config.toml
image_size = 32
translate = 0.06
parallel_block = false
drop_path = 0.15
eps = 1e-08
epochs = 5.3
Rows from block 5 of a small image classifier, named by matrix and row number. Rows with one number belong to one neuron. Each number is 128 + 32 x the weight over its row's rms, rounded and kept within 0 to 255. All counts start at 0. Numbers have three digits each. After the name is the row's rms in percent of the matrix's.
After each neuron's rows are labels from the 100 images, of 14976, where the neuron reaches its largest size: "responds to" is what is common among them; "peak on" is the class under the peak. Only what is clearly more common there than usual is listed. The data: pixel-art sprites of 400 made-up characters on tiled backdrops. In brackets: how many of the 100.
# gate: MLP gate (model.blocks.5.mlp.gate.weight, 336x128), inputs 0-127
# fc1: MLP up (model.blocks.5.mlp.fc1.weight, 336x128), inputs 0-127
# fc2: MLP down (model.blocks.5.mlp.fc2.weight, 128x336, transposed), outputs 0-127

gate.115 091:153107122097188144153146143105114064138149104147133191067182102118219134128173120172113140110127151099129150111135166150174099149115140138103211081132078091066069151128131126158172105145151153113149086076124093139107146127160157117071095096131110118121137160122101118141160050166108083114119073101134137102188169174106111080104125128111137114139117101132057083110148155113117161145184
fc1.115 090:092107151147120143135120061136116119115173103166072137143131167156219089180147108137116136083175164149141099199110148191100098105145166091125161076165120079131109108058130140175144174201180164128182177150109119197160126122109103087085114101181106126133158124116079143092083135115147127125146104050162112145095103137165110140142099139106166127124128074095119129124100143138115141113158
fc2.115 103:173149135089127153065141066167149145131121140105147130098115114116084036141158160150145123149104080126132073145153181120114113127121127120194063100084086147134131136126133168100101149092145082131202122181126116178116119095117112118185151123148142127097185111164129114108099110093103119150084117126089131125139097172135120154139166204107180083065088106187134135172102129213105148096155
responds to: black (26)
peak on: sprite (37)

gate.191 095:148125145142082166163160155156104122104084140154167110123098093155080134195099139157155106199114050158109120150142086068127105118103085124227139089116175103139114125068113142129117098151142168123143141188164089078134068175134104143134149085172203170118125143103142144153102145167102141194114135147181111139160156154106104108079123173116151116154124102118171151096176143169129135136155
fc1.191 091:137157109135108103127134135144138154118146132129110092113152157131208196085086109084178125078172216186143149141211075167163178133130082138064109153136125113119132139113130117141128100076103131173158084140101143119109102146118179106099087110143124163098094067172161156152141130143089138137180157104090171116181136109145076139083146057084127127127141171181121128166106158132095166132113
fc2.191 098:138139071083146165204111075163074112046133144144136155154192200107128167145093126130156097137123109148172119125117125144109131083133170082129133100127102113083171143103108092168141119151134095134083147073176175093163096127149148121151203142165132113205161085136056113142135184086153153111144094117146143118155126122172140126155076096142093139101134148129120099147122078181118135102186
responds to: white (60)
peak on: sprite (61)

gate.103 092:128114142197083105163126112114183118156075066158101157097150156176146107167128169125118087084108178120089123096180131087142150175130153116115081143134123146093128174121158135092161116099110115104108071153123167188105130138173118120156083208103117105064092050156114153141043079152146131106145085175105172117144124118127155128125154132141117119155121164155105145119177158130185100190130
fc1.103 093:153126112103158171167106168153192146134074089127097165093168169141164114126166103108135155109117114146086130096122185160133085110119129149093156152101063139110146075134176121143165156098127084132139117143132110180151153142101109120164067126109060108092107106106109158149088118137104148116176077188081169107167203096143109058146123178180092144126098107095101132109144150190195102173131
fc2.103 101:111101088153085125048146102139172106136088143115178127120135136093169136078150087189111164151134189182188134177126086128105174113138170136100113083122164180152184130153083089131092174157157101156102154085127195073103101069152138142139152114136127032086123107148114120108135050137145140144140103126129118098099158085105120096133095100108154114123127125150151158186090111168145132110093
responds to: large (84)
peak on: sprite (59)

gate.163 087:161118127147112088128174103175157149106141153136136148141110100186095156132055127074126153185094200114075113143207077088166118110110168147108115186086096128047114178112165071182084111121138153100121164134085075129131144125131129124112124150134121117174131126139189178109100122125158116105107119097093140155115151167133120095042150142074115147158157130131164105120131113148130133060073
fc1.163 088:140107119127144121165172105135074132139149115097192113111135192137177133118128163126172098105133127152152095129093119180134118109112149151105142127191098166197145108129129157104098176115110073119129144146166160105148081197112107145140081113151140122161134132142101069148131141148137201210130125152094121066141122117119053164183139186143171095106093166077141172080074113106160091166179
fc2.163 096:174106128070127073098082128153172125171114113135145110121125134172113108103101107142132089148078151139102134097073153069141125139159180154196154174135127109170125079186192169073172160143130126146077143097063137189156175164134110117104155157109044152134094168097162108144085116124138078153139163153123138081101117152108112096090152133138111156115087142150153102071158092165076144154122
responds to: large (94); orange (40); yellow (26)
peak on: sprite (95)

gate.118 102:101096139186102142114157159092155108143186115150154145107139115078142097138136139183159122118141100110106189205118113149093128115158125040120113122116156156140070170186071164201143120133151087184091149148120114144141071108130111111113145107208093136159085127123096155107097168114108144131135084140103133067082136101095112090137130140125088161162060106096131111064173118135160170169113
fc1.118 092:063094155157143158132101104114105102219120158129062114129120107120114092123132117176104110139175136112106092171162134123120117148160117159094148133069154131147142178137150100152108129101067068111142086100196175095192095178098157085128101110145121092141115152136118121114074101116105155115112199116120118099185140099151112129158172088172108181156172142205134108075104182171128117167112
fc2.118 095:122127074093122100120140023177154095111117097128087183122155111133111138172066121101124150119140168150147065088145137182116100138079065147111140143091187112067175114086072110064141125155134074102121118108125193135111134120124138159084153150124167184103131142116136127122148114142126143143115175138125136135194132158144125134124092062099177170159149232145162113123114119106149107142127
responds to: white (40)
peak on: sprite (66)

gate.330 103:078129114144173111101131168177130111088123075159124139165150096127113077158125126125082107115104111126103112121062104110105097111159146072164164102129145122184122147120156122083123112119143198126145115136139087199136210099108110157077155142057173169114116107120072105139124152150097154155111064087148138133158154118093106116152134175104044134126137054122143109115193153093148159088064
fc1.330 108:178129121121107091133139079092121169094149125094107067103098104181106157119204189138094087073103161107101107123151115183110134154163114137112128111140127133120119133086144098104127144134091106052197131113154143145149211092148175166174123112128096037085136150127130159146088084136092085192138127130140127122099089122092128113139096102168164169128156125153094103108060106163169083157113
fc2.330 104:173127171134132122109062107075129055099076104099108139162121134111153108136107135103148121151162060152127121052124107120124146134100106157094114124067154145156138132088161097047062133145144177084143120134135159105151034128123195149113167131127090177127200100108109099068117145116082091087156179139150127168165150107142130118118121124116166124119096098192133127083157101154087144141152
responds to: white (52)
peak on: sprite (78)

gate.315 092:124119184036104084134061166145129114106115128104053139128167068178143150134077154179120093081105081184176151158142148078132105131124105118132114075124134172133138162140131161146153140157082103135130073109140128141134102122153103135126138067135166105138109133149165111111129129156132103098116019140160127148135113176154114122133073130158055075120147063116144112102092128056129135150105
fc1.315 090:116102148148178157153128131105093097066096159162164187153111114116128085070107148125108055112145132123047136087135121118078109138104083149095199129149144095069123157104111161189156135161128186091159115150198104151124125168159151095122160138104145102062116135119153112156163100106161127165142120087100134106128138156082170061118086173139048192159134141144128092127140135134128111140171
fc2.315 089:108128128128134094138077162089154054122107093097111098136075119113142117101143104147113103132146122103103129138090125104120126135114169164156074173106102175150138087145120174136158164077097039163143164145113117156113117177146201126100146211075130111145142088090112136131192161134077110132100186110100135134096109174174112078137164127187168077202122121056116135121139151127128108122178
responds to: yellow (26)
peak on: sprite (51)

gate.99 089:164132133139156166120140132093179130092092163116141110149127106100184118157126169157123103160129181143178112051125140062061135120089101147148083120064147104144118134104125122127161113163102096108120168167126122155142160125147105081133090153105146136157131093096152166168117108096241152119132132134151115107128159102158137103107090131179142173101172033154096127087215152128121062111119
fc1.99 086:141163083141162094132086115105062102099133114103177085152125174131123123085090127134153185082171106080119150120146134172130179196122191171090166132149156100113060097106128110184061127108081098179109074103122153131118113075153179111151151115176126168133133173077151161094153079129079151097122133119093149191125111137115167157153184151123099126131094104132131142094109163081122137137174
fc2.99 102:146130126138114098150170188101146159159128156131085082206131094168162196111119120175156117125135184081132154124082116156111144105100129157100102208129104118114089229179129157158169155132133156138158106123076086128146095050154063079136158120140185154161122123104112164169137156116181117134126167118129129118127137154171136105100183087155109188168142092148110126106093140123094109160130
responds to: red (32)
peak on: sprite (100)

gate.176 105:105069178135174123146134130122072187105150105111183163129128171126079094120080195074109083164123098139144138117196079085127089164159114062075122093132160127126050166136126096233142146130111145113167139146141093106191111112114159090122143124143108099147121098124137145129136081144104082084111116150181161138171143121119134178120103153105098158154148125141130086086169118151174132135170
fc1.176 111:147167083143113113138085114116185114125128165101097110128157088141144124154245085158076125102145087104116131168083137156108163138094131159166128128190142137145149133080101160113132090116052134103070107124151161111076119123168129128155110184127116144096124129067096057132119191159102178149139166144099073142103136174128073058138108127102152097073101111118143136178078127108127123158123
fc2.176 106:070106166145134150108082125178167111130130097111138088138055156151122186118123148145094120111136114134122163091050149123103154174151189142150081100132109146124087108158128150063124152110139116226140142117156114107111179168116166111099141101143109123200115150161134086196105099108209029159141175085161099111159153137093129098130128123109152105121129118165162172133108122108092116135157
responds to: pink (30)
peak on: sprite (100)

gate.291 090:137173089142093146164175149115125171089071088137190065113131134115177101124156126122146111119174142182144120137150133103158219120175195122126120117171129179163152094165142174181102124106093100133092183073148129113125123128091144153145153114221065159077154121133089128151093063123104114117092088121115124133121118181144099113135151161076134104119125145136076061097108119156146132156143
fc1.291 088:110098110171086175136224138143163113118061108091205112112115132118122146103135097114080122134083112116089121161122111155171177085141156144217194158148110161131169080130111138138134083144114102098126162114141133127099143075157126114069133059166058201138125116180095137142086168144116093145107136132096125139172175121141160128117135142145113123097126118130061065152117101136114148083106
fc2.291 095:078124151187111106094138203081164114147109157046104137134135138102129138098099148104201107150159156112119149100150122115137163196183144137151098136123180104154123138179129122112156192070133122063152103137137169096143104145099160117159128174180095117146160180097180123135136124067111064145115108142130117149164172120103163155141118085170149117129124141130202173166163140149169130059152
responds to: purple (38)
peak on: sprite (82)

gate.155 083:155111090184147157238146109082186151179126145157058145123149092140158169135136146146124172182151094125074128118075099061099113149186087145136118141080095143117133128130151131084158162111136134153118087100152128134045153121102143135162131158116101059089105080207094134132142143082114149131128141105118167189110091100108116108128094105130142140124081183150147109147113095085142108139152
fc1.155 084:102107100130122142093133144097112117101154134136169152121203090087113126100161173103186131121151149191128123103120051170141157095147150122192072090162108116128143091096080117145113119122110134133144097143120108099154167119143162127201155130163128128125107152145139105145144094115173163137181167080182105092124129170112072130169130131186085093231179132115074152213108131120122089153138
fc2.155 096:169149147163195173179076088148148081111132158160115153148147198129154144127135078153094143132119146144140111146155120191123064105113133178142198146168086135096122141114095097085192131180104169158136068095109136184124149109147115170160109117141129106119100088128137154157127134105149196171160176117100113085115157083139122186132083139080102134114085064100110105153143190111157131082117
responds to: large (64)
peak on: sprite (61)

gate.10 085:154138136120129132119134111105142154130147158142152107111165066154164096090143114192101187117128093103159035105125126092072115168110144089117114176140061133134164148167120117108131149101085101140164150110216131074129106161089155146152099123080128088089165105129133174099128134129168127069087111129066161139114188127134173093124097082083186121123166139145177168140069110146119143057134
fc1.10 085:084145110100197086143120145146126167077100069102169132175067075104140114175105134165169094145125087133107138129109189143132080124135098151165103169144190082110136072059200126118098091105160114133170100154132136142098107062143064122112163152145122154110142167154150158110149086111112098153139105126137131162075094128109068160101170099095138146133048127093157139142156097101117115163161
fc2.10 092:121094144166111104076110113190105129137115104045115087136168126113112148092113151206121115147151155147155119111111140113161131063119114147050136113140073147136149110111175103155105090146120135120092107148207080080157072138160138173087137184099121117129086092159117109118094076121132116087132129093168144168149152127120117127124137096082146151160150128205085166178129127065050177140147
responds to: black (87); large (80)
peak on: sprite (97)

gate.187 096:159105119128228128063122191126154146120088124118072100148121129107138102144124126115109137175156080071115100183107148149163143199136157179144116183146151089190126146169158054178089100118115148150171113145078113162126122121106085134161154096129154149145069196161173139146095157082116132126135112113133076142105107146102180164151147157077085115160136133165160136184171138147135126120110
fc1.187 108:121126141141138151155113130105152147142134187135139093119136089111131162110182171109098099160080152105076153102133093116088131155112139138162170079077183181138138134107082145136154128160067096106059138127128180094198115166065179089141121168138125163133121083069100132141138072127117099168059145127163125159134200130107140167103127082138129116103051118113144068167129062087139143147139
fc2.187 118:139142107111124095155087152154075115112114096156112145078123112118100093177180085124111130142171099117144133107147178195082071188158079109155146129186098096112065132101133070202158053152139143131119161116090133111068130126116112132049152154175152183128150186121123129124118136146135091114106161093116146135150082092096111108177141171135071144112078129098176124153142159158138076133168
responds to: pink (25)
peak on: sprite (58)

gate.287 107:161123167129102132125099155068199141140129100101146097105131115191164080120084136138141138132125078071060126150088107184109131211152117117170119141125106128124137158164123144079165114111105170110128134125132105170100136161124113159112137151083087111084142104160160191114094179170107135147080101154150146155147106165180172087102147118085105157155169118232089132134076119090183122098156
fc1.287 112:154070111107066102119130119144165132163143115107204107081103155222135091104047141136139154147134129167098127122111079065099149121084140131106095163140128045115105124115155122099110101078119129148113097139114132097116167122169070155097101139097069105092081123161169119170177130175165134137088132105099080190149171135177089166077136174123147110170148100145123144145152132126090111154120
fc2.287 112:123153160107161073135171173077135140156091095079105178157138144143099099128105112094128154058129119167126143153149061062150133170119138075154122130128103082083110145129108114137131108120113121144156085097104110134146146173200132124182140088120160090106120124132142215123103126161114089149094125126093161140114063161145181073115146053102146067180131130128133113160134100142109197207119
responds to: orange (35)
peak on: sprite (91)

gate.304 119:097101137120086115151151148054178122076141069140169100131115173130078093097167116148136166081139138122170198175096146108107209137141185162139121109154155123092087144127091176180107137132132131179139164111082143097147073086113156136100144155119125094083183128192132135112117167102124171172206115103140115089100144163122099104125113137129126117086084107061108103102162099149147167143093
fc1.304 124:132094116105080194161150162050115127098109090119175131142106162124080179154191127154139105078095129136144161165149135095121228122118177167130129110186175106114121137119075159178099130119152134179132140112097116140132105118105101144092093137110106127085135122180110155095113148105141166165174108144155121074080178185115121088117144136123123146071059096079119103087173170112155133159090
fc2.304 106:165163105058143108152133107090150147084125173192153167122142108108132086131124155089122151128179115080188115119083138127165108125105154116154148174193071117116133083101067168118128121038097147112194143136081157183137133129165086139105101080070184110136147079132107179158080140125131101105132088133125137173155053164093111125130138152169098103097109171132128140165130130144108177152127
responds to: white (25)
peak on: sprite (52)

gate.133 091:184118188136135142089160129153103107159155133117090167112107127147117056124165113085127111193143137159190039085123153102114173105141159116101118163199087176123180085149124186101109196099169156103108125120091177155112169175106083126114083145152148159110124134111095227121087140167141119082124121114165091114175115143129153086096145167107139128142126129140126139118108117111110093183133
fc1.133 089:153109175154124129092117103137086133137161144169076176109132120144102124115130109105123117142144201128173102092183165135133164112117150141117173146190071184165113082164137109103136131079176075084134082168165198155157201175121113088132109142080147078127078067082094123135122176102115081119157105109124103099137101102142142080130149128153155096127097149102097182084107164133159058135119
fc2.133 098:093122135065092154103100165159140072135127153089131100124157149063125119170096124109133110116168149123103128116191133178155113149116077084196090113127130093167175110121147124099123100154118134101111153136101103153152137121140166168180157170043126120140167111096160105110118192085032131142085116165116086129130143148186123144110094096143065091143162108127151158183202133167087150120166
responds to: green (29)
peak on: sprite (70)

gate.248 094:065144134149173135138148165096104066160099114111131131090106174136167129159103130139143170168124064098115177137168107094161101148114178079069138118139166188105093130103124104099167172094105096157175140067095117176083149145124080117061137110082084163169151132123197118141152135144110169125133122127113128117060141084111174141161119163123102166059165112071162123124114088115163105146171
fc1.248 095:075178144114141100096154161137079077124156121140117160079117125161110100105147121161085196136161126169143174132175110139113116153102094124145147139120136165114151109123175140176144153064141169166157153124126101155140139130118066145090152117055098199170130147160199054145117123181081147086151076153135140112080122073089105132136102174117108135085183095134143108153140160150136123194069
fc2.248 105:204153108164143093154108159176138116141107136160113129139139117091141071078140101119120199138109205125087088126135148123151121175055123101153098158142166127065146181146142114076108108183165175138071138110154177108102110094152167127166157038136137151169101059091098088131102164087139160125141157100099144117109127108146172144077118128103126150166084121091152128125130102103171112095173
responds to: grey (45)
peak on: sprite (100)

gate.219 098:153122126156116176167141114137140104095140169155137167155124087178140116156114155091156157132127153158044134091129140143152122079131109168102099137092057155060098113100106173131188100085082113160131064137106148157141116123142116152125151103185167093108135116094176034078150123110140113143119151129197119106158096074173156102088145154117166081124126101141157174178157058161123126112091
fc1.219 102:114118150173099142094182155129147091119095126133114121107115128111084157162106146220122118085072140130193115174156124159113107126084137170126139135158159084151172175155108102118041168168157102121128140111135117104066103151208162183115100153139177189086075119149181130162069127154124164108092141113133137171045162173160182113139152123155113135131150113119136130125090145152118126128163
fc2.219 103:148131062171128098099090110121166152095114095101177093148126129106112110162129159103111195146110127100175130099155086076087103192149122092120096132105106135070144064056129121188101091129128117077128110098173157191138132126070148140095131164161120128098127139116164118104138154189112145206128111155106213114224130138167135120169109134122160152117161123133112089099124122089132165131087
responds to: orange (35)
peak on: sprite (46)

gate.30 095:147133107119148179056159148108183155130164141106129133167106133192170104120126108092130144119135133164124149161095131057075105146169101088126148080111082126185119157068092079100126112094110119086187112097114159140138132119103107127107109114131125090108173134158115253126188132158185180120122142110121148136121104122170103112147140163165123155156118172148133180103123092189105155186085
fc1.30 107:140129098099152158149126125105182100124111177109107131164144063123122121143128123132169108108108105149120106054111131094115181143128157105177136110143105133124120191097096109160126155097149143077103158129132149150109141136139155138120060115122096105125100151146040185095135160142179126151143040135108178182105066117077177056092091196177140115170107116167109173070081131146096162115140
fc2.30 105:147167105133093137111120134068117149157171143144139094098174168177150151146169136158117122071116152088154130151119144114099160095229120081197135141100160072098143096176047103132110108169138148164165076134119160079158119134055091124152195163103139118092071143172136134104098127132130126135127133165112176100114091092127109148110156113146208099137107120086104130173104191120142138105108
responds to: pink (28)
peak on: sprite (37)

gate.132 105:089163147107178031112138132056118104129130088177154121097121152146143082098095147100127122144167135185104155164069099163113153158106145153136110142092126086126146061174190130175110089157134120127165178114109140149158174091119108165114102113098093080127109125183094138116186139119143177126179118141190144147181126127173147115163143150045161095167159133104088138097114104141123182136122
fc1.132 102:126119169100096091192138138127129127132142102095091104153121082154119131123125204190138152108156153112161124167157124111140080125129110083099124096136119126098092114098058181070108138121163217021127131154102160110129130130085145086111148180106122084128164147121128171167127163150110113128039118175157141078099053112134090140098141105131126175178098132138162153106162131162154145163119
fc2.132 100:142163154166158063151129115119134147130147072115146133111126137158177178118113175117089132092096125130157117153061180121123112188120122094145159134105135076098146140105176045140085085094075046144150128129072196116134097115074119121113132120131149110174161128142107097078104090122126157161118138147115114157173157124161090166121130150117096152118131112089132026099073149094112208129120
responds to: large (79)
peak on: sprite (73)

gate.67 106:149141124134157084193176152150124125132147162064160095116135124111179166107094120149150157198212060086088163083127142148111113175132066126133129125149099073110138163120071125128194109140174122144101137173162131150083142122149135154124205113112106146149125059132142101053105175160160100160184131127185174100142130119107140125112115156126083128076107132118126077131117101136143085168121
fc1.67 106:152102148147142129227172193160136179115149191067172131131145138070165128138108172155127188103209059147091109119126074140137099113139127136168068123152114088126129112124086116129162059115091129128130113150189085123102108137147116135114209107136159130152117080148133163123113186138137135107151134145112180115126132133127113149123155180143115124101103131113179039098166096141107127168125
fc2.67 113:153157122105154151122057139165187189216152119109148170131110088152141169118106174114164157162139120111098180139158159151112129116130090130136093113135115118113135139125138171110198200120102107121123093133098118156131113101145089147123165105100115142118120057070198128158142078184110167160095116115162081153128152173102155123056147133097075142169075079116125108199134135086115153112166
responds to: large (98)
peak on: sprite (92)

gate.81 094:101132128160198139042134125062092163120144153170132112085122108087098079130174075088102129119157197137124126164163132129142137163125077111079151144138136134112078136141118099163105114154144127108127150116134124118092129112174135221095128112115097115134161148143198159153094100121090139131089114088089106077086080144154182127164140094115180132098145115129062103168103101077203133079109
fc1.81 103:110090109153141104067184117085094153113150142059122056166062081097159162119161091127120111170160076150066118196088168121071107174149139092125176199133090135122143136149156101109160103131138133196164158132102074166107120162096109168147131108126127122134146174157136146147125162129107132132129113093142086134099154174095105116172126074128145115182140196138074117118136077111157152098127
fc2.81 102:116129116146119120101168152127171169120126133152065149063128193116138226087088170149157140116135142181129108145059132162123138124129146155050114156136118138124142137150141081073095163146105141100073140159121121096191154084109160110117136129173036131144126143115141123092092153115116137148150110139110149168132133152092221103169094112149074090128111150104120200135129146104064094132094
responds to: large (99); black (30)
peak on: sprite (76)

gate.13 094:196130153127156127148158171174089175114144171134119104172163193112085097156132153169120125114146110099122063138139120178199111106147108148086190044108148175140132092126134100085183126123095175139141118108073136105100113114103125130114135092153124113165151098154127154123138147131149105054140145122089154100127126122163187122085095204091065088106105093177102085126095113111091077095112
fc1.13 092:127160098135121157154104107181115174192127189104079094161131163156174134117195139094087117132120048095117120163096156103128104138149121102064119071156127115155169126147109116128179141090130115153152131114120208126087148120123071127143116087097077102138124086122195114119139082136114122166171111164138083092108099106180181070057134098134106110103137150097144064079147139127127131083092
fc2.13 103:126105153144179143160091134066133078057164080099189071106146164154114098143137108120135089133096139097081179163162169048111135138167117126175083094104141176109127117059107149132156143112114137114179076155168138083137171164122145099067134169138141180124145194144098080116105109155080116172109093087128092131124093148125140095138129130166154166192124130135131106140122129135168104194120
responds to: yellow (30)
peak on: sprite (97)

gate.56 084:095118144159116098109124121064108131126128139123156107053110128132110117143092123189162178100096106162092137147043139138135108119124140119134084118120170114162129150184120158117102137134115193109083137192074153165076115189088071112122066154149159090098057145174135151067176134136124106096115121092150152155120103089138123117159092178084118116178110153140175107155137091131141198088175
fc1.56 085:132165128141124182152136120197094113101133085116080152175116167116144125126152113141152076126170107148175128144162165145112106165113129147141128147174109173130133122127157076141112097132194079130176115068152107131160114105116135146209121111182108124175154096093104093188117081136185177209125142141115116089176150149160156118102193105151161120184135144177097088166166166149147097191151
fc2.56 091:123104158104116123107141098179169153120093126057130085137155148110081093147116132134104162136094103187102110121115139192150117149177120133091163145116121136168170115138192131156128187111075116153075137146129133169150078166159129177105060102093182096096152131118151102156154088143078115156091119133093061108165174042120075123164074137159186113125077159174139132099143119163120143087119
responds to: grey (27)
peak on: sprite (87)

gate.247 087:100184158137046139161140116175079093147098149083124077080139146153121152166076147108189096080163072170094123121145091101069109179158135135116158092113171159155159151119160157095150130112151110126101159114113137168107181165112124146129090159131101172189115118115111099094100083105196115178107110101137152171126127142158164080068156095149164154106100142111116127119152132054123135189157
fc1.247 082:134159119178022094219143064178161131120116164094129065137135045105154166132108103114159110104112065099132159170161103092069132177077122098113117162104140129095152136122177138125152147149139114122157134166163127107117166150133092122128136188123108107104167074123094153131123089110148143131185174133136097114068119178166127083132166126139115081102121137120116128120145152068166164163151
fc2.247 093:115094186085091095143173139142147114123093148106101122112098147129064082201094160096118149163189106184143135098142149079162082165172057104130087163144159166127165160071154163178121121052132140118124155136159146176129122099170125150167143104154073132127108139164164156130102121157130176096118150142135136084153095072112126147122108108098182207097085127122130146101114087130098116193126
responds to: yellow (27)
peak on: sprite (39)

gate.222 091:162150134156138134118114146165145133191134124087153150136141125169135122137145155146132087075107213182142109090160119120125089040124105104105117172140130104100096131086161141066138163084083138081118187132134136107152118127110076105166151173095115035166093116132130131122133074113136162140123150106130100101185166149126070139055140172180115108121151165113113072146161101062134103069140
fc1.222 094:099137139106128117149145153099116197073066090155172093069130063102132160062117138116097159145131077130173122164123141124173149192138196153142175082088131121121148108153092111134129093151211140193162051147157111134119131075133153113082140128146171168079161140115079159118099141164117130116145101163101180151095115120108193140169148150090117158120122102136107156118152151172154136165107
fc2.222 099:123121074123159134186152022063178143111122130166109125111160124128068119140132163114189178126132118121148122163102096121102097131091142121104132150139151021160137143121109141146093127127161131119123093150154107147134119136096130096156097166086097095088087154155090175133207073158120159175191085121099148125101178119089142139161141171134095093126088105148136131114149072153076088143087
responds to: black (25)
peak on: sprite (95)

gate.292 128:087192178119085093103132095116124124125056117111142111129089139153131143156068146162172133155146083089201134118130168114139118103173182153105087170107098116119090123111105114118190175183160121097134113076086123083158087088152110133125103118146178151139077178138142147135117147169140060112172162158102097163123092115096098143095152099128151107190154136115095113139141197112056093108180
fc1.292 123:087182162178136103067097101072104190100130061110154129160118112165099105119114088181162095139133110159098127147163112190122141111167107182135099098148113099059124116153157146136202090184180129101132135136116159132176136105178131164092100155182175151109093171159146132155107152115160126146121113157150128147087116121112069095107151128152130087118194091105126109083111149165131045120100
fc2.292 101:092118143133135198139102134122087120182189083102219182056102160186127128124134134154140151141113128150125104144147110124079136144098138065182155062091159120126107083086122141148160073169095081126156155087120125135143180131132169062121168104151170112147146172122105097137156166185070161150128116072098150150088106085086153095104124150120143134165145128178168091122146128123157140107152
responds to: white (91); large (87)
peak on: sprite (89)

gate.300 082:168152128116156100112105120177170134109157108125165128119148161158151111166174085131141159110124099137162135172134130067164110135069140152163000140064096165181096088145118157126119127130093137107152117127142143118099113151100129153175186151123158189079127120176150129161128058155121161162145162120162165124092138061064130171096118136133107109097190110147162166144170139166147113174094
fc1.300 078:105112127139133143104153182153046142112134118158122156116106074064160164108171115188146069146094182111097064139091115153109197090081150076132134152119098124144179157141167137032150192121141135101105115141151139175148123129107114126124138118077094111102137139176146123127124104118118126113113114138105174148178166057107105121090133109156064075134134144101144115089189091133129093062111
fc2.300 089:102161058179098091167170118120146095082113204131117099084202111060144159095172097152118115149091118123116107200142114135137161138172112100105139083170124130145160162157103053097146176115115125164117138147089131113102132128112092188160133217065156148115112085114112133139139121135139120135123118172057142124117100127121157130178154144121138185135103121058126084156076083155123143136122
responds to: red (33)
peak on: sprite (39)

gate.127 100:100140162108135134145141107139122049157156162136166132105086122097134135105105152088130091111201061124135149166115129085066093105118155126129124074093187143155100098137112230144162140160122148118112171068122073129071151154187170139092150117131178113134107157090120100110141101155136108105143104110131123124086094067091136098119076120165170075134142128145168103065204133093129097146151
fc1.127 098:119096172166164170123130124125123119150099167122132096132133180110077089068089177102155112143105157134138067120137115118156159124101179091085127184103144101147075171136146108167050149081096142104137128091122122122185097114102112143152113154103092159185135069153072181141088141115125051110104095111154175154110139140104105162130134151168121186148087178123048129135159152164102155184101
fc2.127 101:190121080213138220105128107153129136143083118158106175161141147087104117131114073089116127102124153112131131123136144122153133180139118124127182096156134087134135154128200083098133104090162133131098110094109099156170133047162124085137093152136116125033101158143055151133148190158171124091097113110139102157116089142143121081058118148126167167158102097162090129149121133095177129145111
responds to: pink (25)
peak on: sprite (94)